From a checkpoint of a small multi-label image tagger.
Model: 7.35M parameters, 40-pixel images, arch resnext, norm batchnorm, activation relu, depths [2, 5, 5], widths [256, 448, 784].
Training: soap at rate 0.0043, 6500 steps.
Data: trained on histories of elementary cellular automata, time running down, 73750 training examples, 11.3 epochs.
Rows from block 8 of a small multi-label image tagger, named by matrix and row number. Rows with one number belong to one channel. Each number is 128 + 24 x the weight over its row's rms, rounded and kept within 0 to 255. All counts start at 0. Numbers have three digits each. After the name is the row's rms in percent of the matrix's.
After each channel's rows are labels from the 100 images, of 14976, where the channel reaches its highest value: "patch colour" is the nearest of a few named colours to the mean colour under the peak. Only what is clearly more common there than usual is listed. The data: histories of elementary cellular automata, time running down. In brackets: how many of the 100, against the usual share in percent.
# convs1: grouped (4 groups) 3x3 conv (model.blocks.8.convs.1.weight, 392x98x3x3, each kernel summed), inputs within the group 50-74
# convs2: expand pointwise conv (model.blocks.8.convs.2.weight, 784x392x1x1, transposed), outputs 56-83

convs1.53 075:118136118124148131113149145103131121144163153115139111136115117079119125127
convs2.53 108:146119145119216129153149124130129137128125169093143111121100161140133116152181149121
patch colour: white (37 vs 5.5)

convs1.365 088:124112102148146105079113078091114132113120140157105127167123141160106094107
convs2.365 093:141143121125136108132099190109082123115158146139118163137155118138125156137126162105
patch colour: black (53 vs 17.7)

convs1.28 092:138127108121126119094095087142145099134101100105103125103112110105131112149
convs2.28 098:121111150134177116101118083164151091121071142155139124104144139127119125126163144148
patch colour: white (26 vs 5.5)

convs1.297 071:096186110122110150119140139151104177105108133136156119141119111087142103128
convs2.297 115:188112114116113144125124111135098104110114141114165116137111137138091122145153131087
patch colour: black (64 vs 17.7)

convs1.341 097:144102140119102096101123115146057172133103058156114088112172107171113121112
convs2.341 088:097119120114107133137116110147150177104139148112133147147111138144187129154119139094
patch colour: black (57 vs 17.7)

convs1.239 106:121146119129066132119147114147139111109147154160091161148160143107076138102
convs2.239 108:101104078160115137160107170156148158165120145139162166144151130136096122141151171129
patch colour: black (52 vs 17.7)

convs1.284 081:125083152121151134096123121137154132183150159118115116139139128126170126121
convs2.284 102:136135095180146109106139125148098125111108144098203106109115110123122162135104135138
patch colour: black (48 vs 17.7)

convs1.288 131:099100144123134144120159110142122154101087140137124100111098137119162138134
convs2.288 101:120148096180111155147147127130109167142129106149141167112097146124110122104165097133
patch colour: black (47 vs 17.7)

convs1.269 074:116114084102108141151165102139114095142100127093089146111073102136097069150
convs2.269 100:117120208145110185117168136140120138119157175158127110193113122182160166125137129101
patch colour: black (68 vs 17.7)

convs1.203 126:096203093103068177140127110178138147122135140093122109133195146121120155140
convs2.203 109:119133120125116098147125117126125115093133080119081126140153146158112143110137088120
patch colour: white (26 vs 5.5)

convs1.65 074:142125098120114108142125115163128105129118134074101100103084151123141133168
convs2.65 097:133111112093127098130110116094123134128120109155112153120123125140127117115154158129
patch colour: white (26 vs 5.5)

convs1.208 125:157114074115138163109125099113138142119112203139120098127163137134088118103
convs2.208 093:112092120124099111130125153116108130121126097113096125179130125172146149085092083111
patch colour: black (60 vs 17.7)

convs1.151 074:140152175138119134163105083107128163145121129141109114102091161131102105119
convs2.151 094:083163110149142117076155127075139099148132157109135147139138096156112135156097117152
patch colour: white (31 vs 5.5)

convs1.369 068:131144090137133107113123124146089124126122105112127096149141168123119086095
convs2.369 096:121091114119126136153145131123112174132094106150112114141129135116166116129130136128
patch colour: black (65 vs 17.7)

convs1.334 082:140095124118100153120121115104163153141104115117137195108138182125117121143
convs2.334 131:133139165109155138139093105136149120115105149128105138150129127137122160180167179135
patch colour: white (25 vs 5.5)

convs1.364 117:133121110161149151103161110144163119126137128144134148152100136157132083112
convs2.364 095:138128101123113141148103116137145098096089143119123129135119152111112116150114147155
patch colour: black (64 vs 17.7)

convs1.355 129:142122201095119110107153095115111123154125147132102141162142161140140113110
convs2.355 112:104153113139120124138079127146118157085096161115127174119121122129178176120147112122
patch colour: black (77 vs 17.7)

convs1.1 074:131095105089126109139122104114120143154145138087129158113121129144148168123
convs2.1 110:164136168144181131097178118123148086136118156133115123147112119149144116172185168110
patch colour: white (26 vs 5.5)

convs1.259 092:091108178129164123115136117142130133138110126122138089111127131112128091150
convs2.259 109:134130163157118102138135158122135160106119118140103100171142094164134082120094136157
patch colour: black (42 vs 17.7)

convs1.386 082:162131082114134124131149155098127128171158151169119136110111118144150100114
convs2.386 099:154111153164122116092185124127109102144155112161136125145089114148119090137134124125
patch colour: black (71 vs 17.7)

convs1.110 089:112125155141106131112118134173107123152085119114158152133136167097122165162
convs2.110 104:144146151123098138142123134141130132119146123133149116129163161111095098110088108079
patch colour: white (35 vs 5.5)

convs1.359 090:183121137092114143082089139111140134147133159151124132119129148172145098092
convs2.359 098:153118115113112103088129133124130098118138104134136118133163063100119120105109117111
patch colour: white (34 vs 5.5)